{
  "model": "class-conditioned image flow-matching model",
  "dataset": "made-up road signs on poles",
  "train_examples": 61250,
  "image_size": 32,
  "horizontal_flip": false,
  "conditioning": "class",
  "arch": "unet",
  "objective": "flow_matching",
  "cond_dim": 192,
  "targets": ["outline"],
  "num_classes": 5,
  "cond_dropout": 0.1,
  "logit_normal_time": true,
  "norm": "layernorm",
  "activation": "gelu",
  "widths": [48, 96, 96, 96],
  "blocks_per_level": 3,
  "scale_shift_norm": true,
  "attention": true,
  "upsampling": "nearest_conv",
  "init": "small_normal",
  "residual_init": "zero_last",
  "optimizer": "muon",
  "muon_scale": "original",
  "lr": 0.034,
  "momentum": 0.9,
  "nesterov": true,
  "orthogonalizer": "newton_schulz_5",
  "adamw_lr_other_params": 0.00089,
  "grad_clip": 0.5,
  "ema_decay": 0.99,
  "steps": 7900,
  "batch_size": 64,
  "epochs": 8.3,
  "lr_schedule": "constant",
  "warmup_steps": 230,
  "weight_decay": 0.008,
  "adamw_weight_decay_other_params": 0.01
}
Rows from block 13, named by matrix and row number. Each number is 128 + 32 x the weight over its row's rms, rounded and kept within 0 to 255. All counts start at 0. Numbers have three digits each.
# short0: shortcut pointwise conv (model.decb.0.0.short.0.weight, 96x192x1x1), inputs 64-127
short0.4:153126112192099121134161127121122130147163110142117170143123202133107119132134132133151086142145082183141067136083116175192142153108178196128145108075183121204115100165103166157119163123135150
short0.5:132140149141131132141110113129140136130131118138113125121129159116134108140137101150116123118117158099119079120120072078151135113154143197140102043100143195175113085133045071046110128117165102
short0.6:135135123131122119135135121136143125120132128135136139129121140123117116131120129126125135131134101115084109148159196183139139119108203049075186208144165168116138232143113175204056160111013095
short0.7:115097154085130054099118092108105152081149109081122109119154156107149125125132117160165169122161110120117168114160121097135117150100077142172096084072104212137174072108255140081114109136132094
short0.8:111136140115149177108119113137121139110094098155119106119132151127143135120168138130115103105133088146186101127084170117199139146117151110141134147091141110120161153131022122190099128098027139
short0.9:090152135150076107126112147148108135143119137094129136144109118140102122138119111135139117137105142150113079085105251088173119130155105193165109089113114169162136078067143108058133161122254126
short0.10:105127128133125135121125117092113121132131147140127142097128113119127139133123138143112121110087154106077252118140102179092172137132100085113144171167139164143169211038251167134144228133177163
short0.11:136129128146152119152122123128137129133158123121135152117114120135114147138120139163144134125126124174160125098101037073214164177140143223152085087097146126138097048099064079082171154146218159
short0.12:127120130141131157126107128159134160111102164132171126140152151153130133140155149125115150124131151126158212117125108142120080121155108127110128059174086064113175047120004089113130057153088096
short0.13:167123152171116096143157177145137149096100132093136100100102119165102142121124156117164085143088102053175194141151071145083116165169056115092071098150091077077168101134121136164095088141085089
short0.14:109135141102133132139130135131122129133111122121137144120143121144116104123128143132132133128129209111091172112146107124055177115115021082150075129129163180141171121115255124055164144182190138
short0.15:103120094151135122105139084181113099105108079157127092106149147112117097118064202181184209118154113104055195174148108111117148114139106115135173158147115181130123189064104137121141136160115116
short0.16:106044123079147125155104145125162133180132167175129151137131125153141195140131125083113156131140175120165140118082086166162096145105136180131074108092136073145132120139188098125154137133133146
short0.17:097160163129135164138155096118147141101160132113106100162119145123156105131132142160138132106136128108087155128151147153106056083122104125152150062170099148118192097201174105089152060069141163
short0.18:166098113111108102159158105123113097138133161119089101156158116103136161143131144141102127132175081175179071160021189125130161162116132120110112123109093129129153112085173069179184084038139120
short0.19:096047099089130073121073122121153135124103123080141155123137109159096130111100118094127109138079094139123081125170016090130121118089133129123188120125112094111112164140086144101141123000078152
short0.20:133124127107140118114143140136145118131119129152122103146122136132130151141151116150147147145148131128126146130190055091085152139131091131095107136097072131097139091127081204121093127249110100
short0.21:127152110122131107103149142108132133100133141156130116165142108080123074108125098115104156131118167085032105127161091147051078075157089100200168050184097128175149121174133098093129085100106097
short0.22:119118196125108090141139123119141131118105133163134142089168127135110145096082147090149168098125182141065081154124096066113084080109131171173170119157136138146090128116174144022144179084204105
short0.23:144120118118123133138128122144124118124120130120133123150138128144137125128132141125146139146116098108152101080112124109217088148146181135164127078078137159119141123162034100128051060071028084
short0.24:102119104140142125112072115103168140112186120126143133156141087134103106160112093133085114147141059121153094058063162138147138211136144082100075167109107152121156130051080154120183179057121104
short0.25:146136147117119140128129178213148148114144095139152101149098118159170141099127071074113145109129123142200102086116248136210118154132156170115111115060119178108121084157095109127076116156095118
short0.26:141169124120115132152131123145102093126116119115115115116127145126102146147133145131155100133088151137124124150118147131055126161145080144127112147179133056111063114129161130114193153136183126
short0.27:162100130140123137141130141117152139169152135130132118130125132136158118122120124126132132147089153159033093091199051087044117109111090070120113135153149183141172166130231202109154165171134128
short0.28:109126162124139139104126158114107160132139145113139122112134119090122145140121135128121111132102162131110086126094149155103140123130121136141146125145181182167068116255175104117125133255170071
short0.29:109142120145103126138126121103134094103120099158109146122170164122131146122120144146162101174154095147182170096149122163164130129138134164142143162098135063144114107059104113139185152059158228
short0.30:107107100127123119143151098105121125130106120136129115140159106148165136110116103124098140179138142071161153147147128114069050081148144159148179076167052099139069109161050075113123001075087100
short0.31:134144131131123132112132127125105120145140127132152127117127127127123125131116143132152139143130086099184138070105147147218147200128150093111098151070164151075135140151107140206066133145014081
short0.32:135144153119127115135161146116121093106131153106182121139097147109131151138123139139116151148153164123062096160178129186077164115116166138075153143162185165189129208156178163112110180093180155
short0.33:108132178118169143107113110122094102113121136107165134153135106129126144069129077131100127117126127167100090114067101108085103112121170140145096126159122186148108144156162179157164108253141123
short0.34:122090144138142159142122119111105123154143123114120077107143115157140142133145101106143128113122099132189131205101121143139123079093203143075178131118095099180097119143050128172099085073125151
short0.35:121064143088139128174189146107090116161105133095185134116131188139139197109131167116126108146114118120148212158147122163138122116122092121126056148152140142122161098090148117130091112027148145
short0.36:122130148113135148140150098157121105146121153085166103152088081130091139148124085093154092127077095199140044153108045116221197162117126135107138156101161171109088140135152177146173114102118118
short0.37:125160123110155101176122133140054146162105142095090137097101111155119127145163094126135136088096096124130077127127098102090134161111136130098136234184159131163104146153145152144138160118160084
short0.38:135125129136135152133127154117129132125129124129117147119140105139141115124117148123103131111116078132092107089120100115190140192158106158205100113128163124070136074120046100135158149126151095
short0.39:168062119143106150093128095188109137141140111128147152110107088087146135136131152144094104157174137105125152088157193121082095146146070102147087104142116112092120134163101133064102076220090150
short0.40:115143137137121135126130115129146128131115131122129147115126138139119119126119124127135133124125132114246157099106136128174076107140110216144113066061088122156108002140024052084086038150124135
short0.41:127139130156111146117102129134127108136118144137157099078123153107092161131160112113143114130114186089136116150120156182087086117087080083155098070163136141147255089143119101072132120114100093
short0.42:097106116135112103108147146113109109103121129112119115122143106124133122090124172117096132151114135117090132140112110149103206137124126158121147127136195131192089170121185152069164209108160097
short0.43:149135143106152134123098125130108102140132121129127140122104127150110103097123113112187067120112091128164149169077110095220126111135166218146154095057115139180061080093010078098128124170161161
short0.44:132121125127142125139121122133159115118116139118139138113123091133115168124119111084127173125141075152119103096079082097201169215178117161161080160120183143136121135068134144109200202151199147
short0.45:086160145147118159144098220112071166096132117155084104097133115132122168131160080127119122070135143114118149154150131170163159127143127130135147150120118117104055206090130164123129196190154156
short0.46:146120102150094135129115136150150122135115152124114135133127109126092121131135123125135124141125153188075076146222106089082162141104081090135136190159160166104094147095244169120174213071218174
short0.47:170154088161090108149163105103112088165107116173131130110142124114176126107098124122112149109169150134100128162204131098131130115123102060127147145134101154071125152099121175172095116077139115
short0.48:112125116135095097104063126071158128168139182140095163079089145111161066136131120163190079103080100130091182098118113102098124093132162130149109142149166135113140115170102108129128145137129137
short0.49:136134123133134112124124135125109131133144129140140128141119124137129129139140127118129132131138189137131126152140104073059099048128094208131114040133079131170103048154076072059143058123220136
short0.50:078075137094169090166087116102083088040137118147111136093138127111103180153100105112101130121140107076095073130090135133110109125144103054111093145112135155105089183070191087165154147085084069
short0.51:127133122119126127126115143127120126135124113127116134129120114116135119138120129138116124108112164127154084182123157167113084036095205134070182121128123173176116142165089129163034091111082119
short0.52:131132123124137133131134128132140127126128133124126133129133128130128131122126128127136131129123143138160132209127171159055127065099116132090161145153058045135096113142204145167159082155152157
short0.53:146136123145131120122132119131129133111124097136137129117125127119124107137126121139130166142135140175142137150101154132087164161124061127154098142180091046102138085073204128124237152142181171
short0.54:161114124140092151083173178146183168151124167129146137148108158123132168159128200172118122135094159178183115141162181122102142166145150200140089145103118064140177087103069162127121140138178203
short0.55:085124101173106105091111127128127128138093146098124100094151097116120127109114100109132145136178127125095090110101170116127172098155155162168154090157123168195214108071052119098140114027180119
short0.56:096150176104117152088193085129125118118150129127161123178144138167167130113112138098117089130116178083023101088150151108082120044166112074121120135141150138138161173137135136123139169197130127
short0.57:089124148144129130145121127160109115137151130131167129122121126156102140105167137125126187123138113114150102142129136167127085118125185170112186097160105141117066094175000084126041091068050084
short0.58:136106111104191148112123189115140090130115108137064105190142128150140111130123145155149114135129097141151066138143060061119083103155145174131158113093160065149000087165078109118130083160161177
short0.59:130145138147127136133116131125146126148127131138123129116116156140138125135114136147140108108135135147026131151157146133049140135135099021134163185210128081099114196108182177171170175139132148
short0.60:141174145152120137134112129141110131157160161147117102134102115118155139137121138141119116121131104159177136122143070086179123137105131172093107106087086074119078076122139138146106131174120143
short0.61:128146131131132102125154129133136119117137142122135083089122147154140109116130089152127147128102091132135169108088105083142160149108152138128104132103162187154115142127255128114158206171161144
short0.62:128140128143147125150141148123119140121129136129111115121118127137124143144141106134144121132128124106103072119134115145187131096127227104055174163089187203156127230150107187159032160110059104
short0.63:186104134115168113142077143123128130101142104112128159147105081168139105132117138094159105120104181106079108129160144147004111111150138094120114094177125194113170105111193099113125101116178118
short0.64:132130117125121145135120118099139121133134129142115131146148119120158132126112147131120128142145162095074151123118134094133155121100140072075108171116162233127149208064248194120086208108148133
short0.65:124089105110110142123115141124155137128119120122138149135119141114129128137147112110108119118130063109215120122102167122239111180138162228124128126088108092142121085069045124135152130107162119
short0.66:120127126122133122144130130121114140132141136116116124148132144145147127138142117125136124135132070157112143087085149134205168231171110074158107179133152084070162150089137146182187177135115126
short0.67:114139093121131100124129086100129119182093100119090150085155142095117112149107161103091164145117161105032051170115090094078086075100124081143149143208145104124116186116095122139162146071163085
short0.68:137113134133106139103096161101119153142193136108150127146118126070142112070184118127159104136077178122084140120184081114035102136141054069190153105154087080088120127157172121083177105161128116
short0.69:132131105093129134132133111164132150108103094120118143128092116116101141130127148107105121116129188045052198131162126121046088092145078086154090093203090139114180152173171114135145077178107077
short0.70:129168112082107168136150123159103105145173161125140159120136116161109092168164102122150165127116114184075218122231099094122109093098184127148152143130093115142152128120167159094093122072102184
short0.71:132142143127139112132136134152129137120125144153137127129145144116122123133154127120115119137131046161162188118100168141175133197158079135111082185127093033092105132045136145161178172137159178
short0.72:155131101122113117139144122128131126111116128133102109141121155115149113131129151100133133135152187121136102131132146090073140096118039102106053118108109149145161109101195127092157138158192144
short0.73:144119094135107162085117121157128082090138103139100096104111144134113138122121071098116106136092094170109060110179000084124130128159184148151185092121150116118074094127098125124159137037176167
short0.74:142141099136117134123132109150147116148125158116120143135135122142125132100143117142168115130130101127150254137035102120113159139092135086089095186140106114088154174141131181168104140255070128
short0.75:120166091115124146095160108138119120121131095120140117107102105070136169062127112138162127151162154180072074131171100126111174144115168160124157126107146108205151118138155124093134163129190152
short0.76:122136151133089161153146138126115104141155111117131138130130122123126120121119111141105123124115131122167202136121127124088133102110073155131099118170067041113148081135196141122161091239192170
short0.77:133142085179165147142130154148104158094165149148123115138119128138113128135152138179140148108161045153197101113117114159191152204143162169085146171087125104159076189114075151163101145171110127
short0.78:143151130128131126116157111120149129105138126100122139145139171113112139118121138157099119144116123172199084113062127137194117086091197226105132068062115166207113079169062103090066075117105119
short0.79:114141104129142122127121137137147163112102147150115132134131138138126143141129132115123134130123186084171123123198002123089152103112094105119115139134100090088098163152120162115109071136079110
short0.80:117115146131142115131106133133115121141122119152144132119129101151116127135159148131135118126128100150151100136106255144158096150120096048130126151114126145103185119159216104160136140119176117
short0.81:110121146133151112170159136091163143136143128126094136151126097150147125139129116152096127106136113104171164105195000104101133143132130135102122124119133068100071149150160185134118122162056152
short0.82:129123139119126131112124132109131127121117118116118146141118136146136103178132110115114142090144110147099142118124190144123131165119128041119144189163159068076142180151249178191157164158065125
short0.83:152130122131104138078129123149162107140096081126122111151150121125134138105119093152075137120092119183074150190105154176087158116116159023122189219136165113113178185151162140215161185113108167
short0.84:120157117109135111116131102137146109130122130121126137133130108126138122138111156138119127126156066140145116091113055118200130200174155186172149091119168114113071094113000086115100135116111095
short0.85:153116119137126149118131129101118119127126107149126121132120136115122105133112142118097128098126086150164103064114091092206138195179120198212102096075145121125092072107038048072191099090186159
short0.86:152154129125174163116117094156126114121154069131132111120140101158165094133119140139115130129140109168141064111160218107120161153155135140159189192063153113097102088126114093125157153095148080
short0.87:119084152106116152130186100102124092133078089114107154148163168111136127135140133102082155132157156134091141112060190143131129090115155101179152077139141161114212170142172062128134114078099164
short0.88:114121126104109082149126166126113164117101141141140089178142145157083096139161101133120074091172113115189141128047143165242100171111129123123092122106161138125132115154130060147127127075143128
short0.89:148126127145152113120151125132138167127144173105132119144113134132135133130125140139143145165108182075146143088178122129080051087144080109157092082153101101066181102201121073118106050155079102
short0.90:119131126113103119126117142136135147114122152151158119114116149089119125118112139123122096118123159110063107177133149133011072053145117133150173097173111101132091105164082113129118054134105101
short0.91:156146156156117164109120127149091156116112140103135139143085074149134144115143123141165130114142125164162104110059252163173131139105178160135207122106163135145135150147074087201103116173069116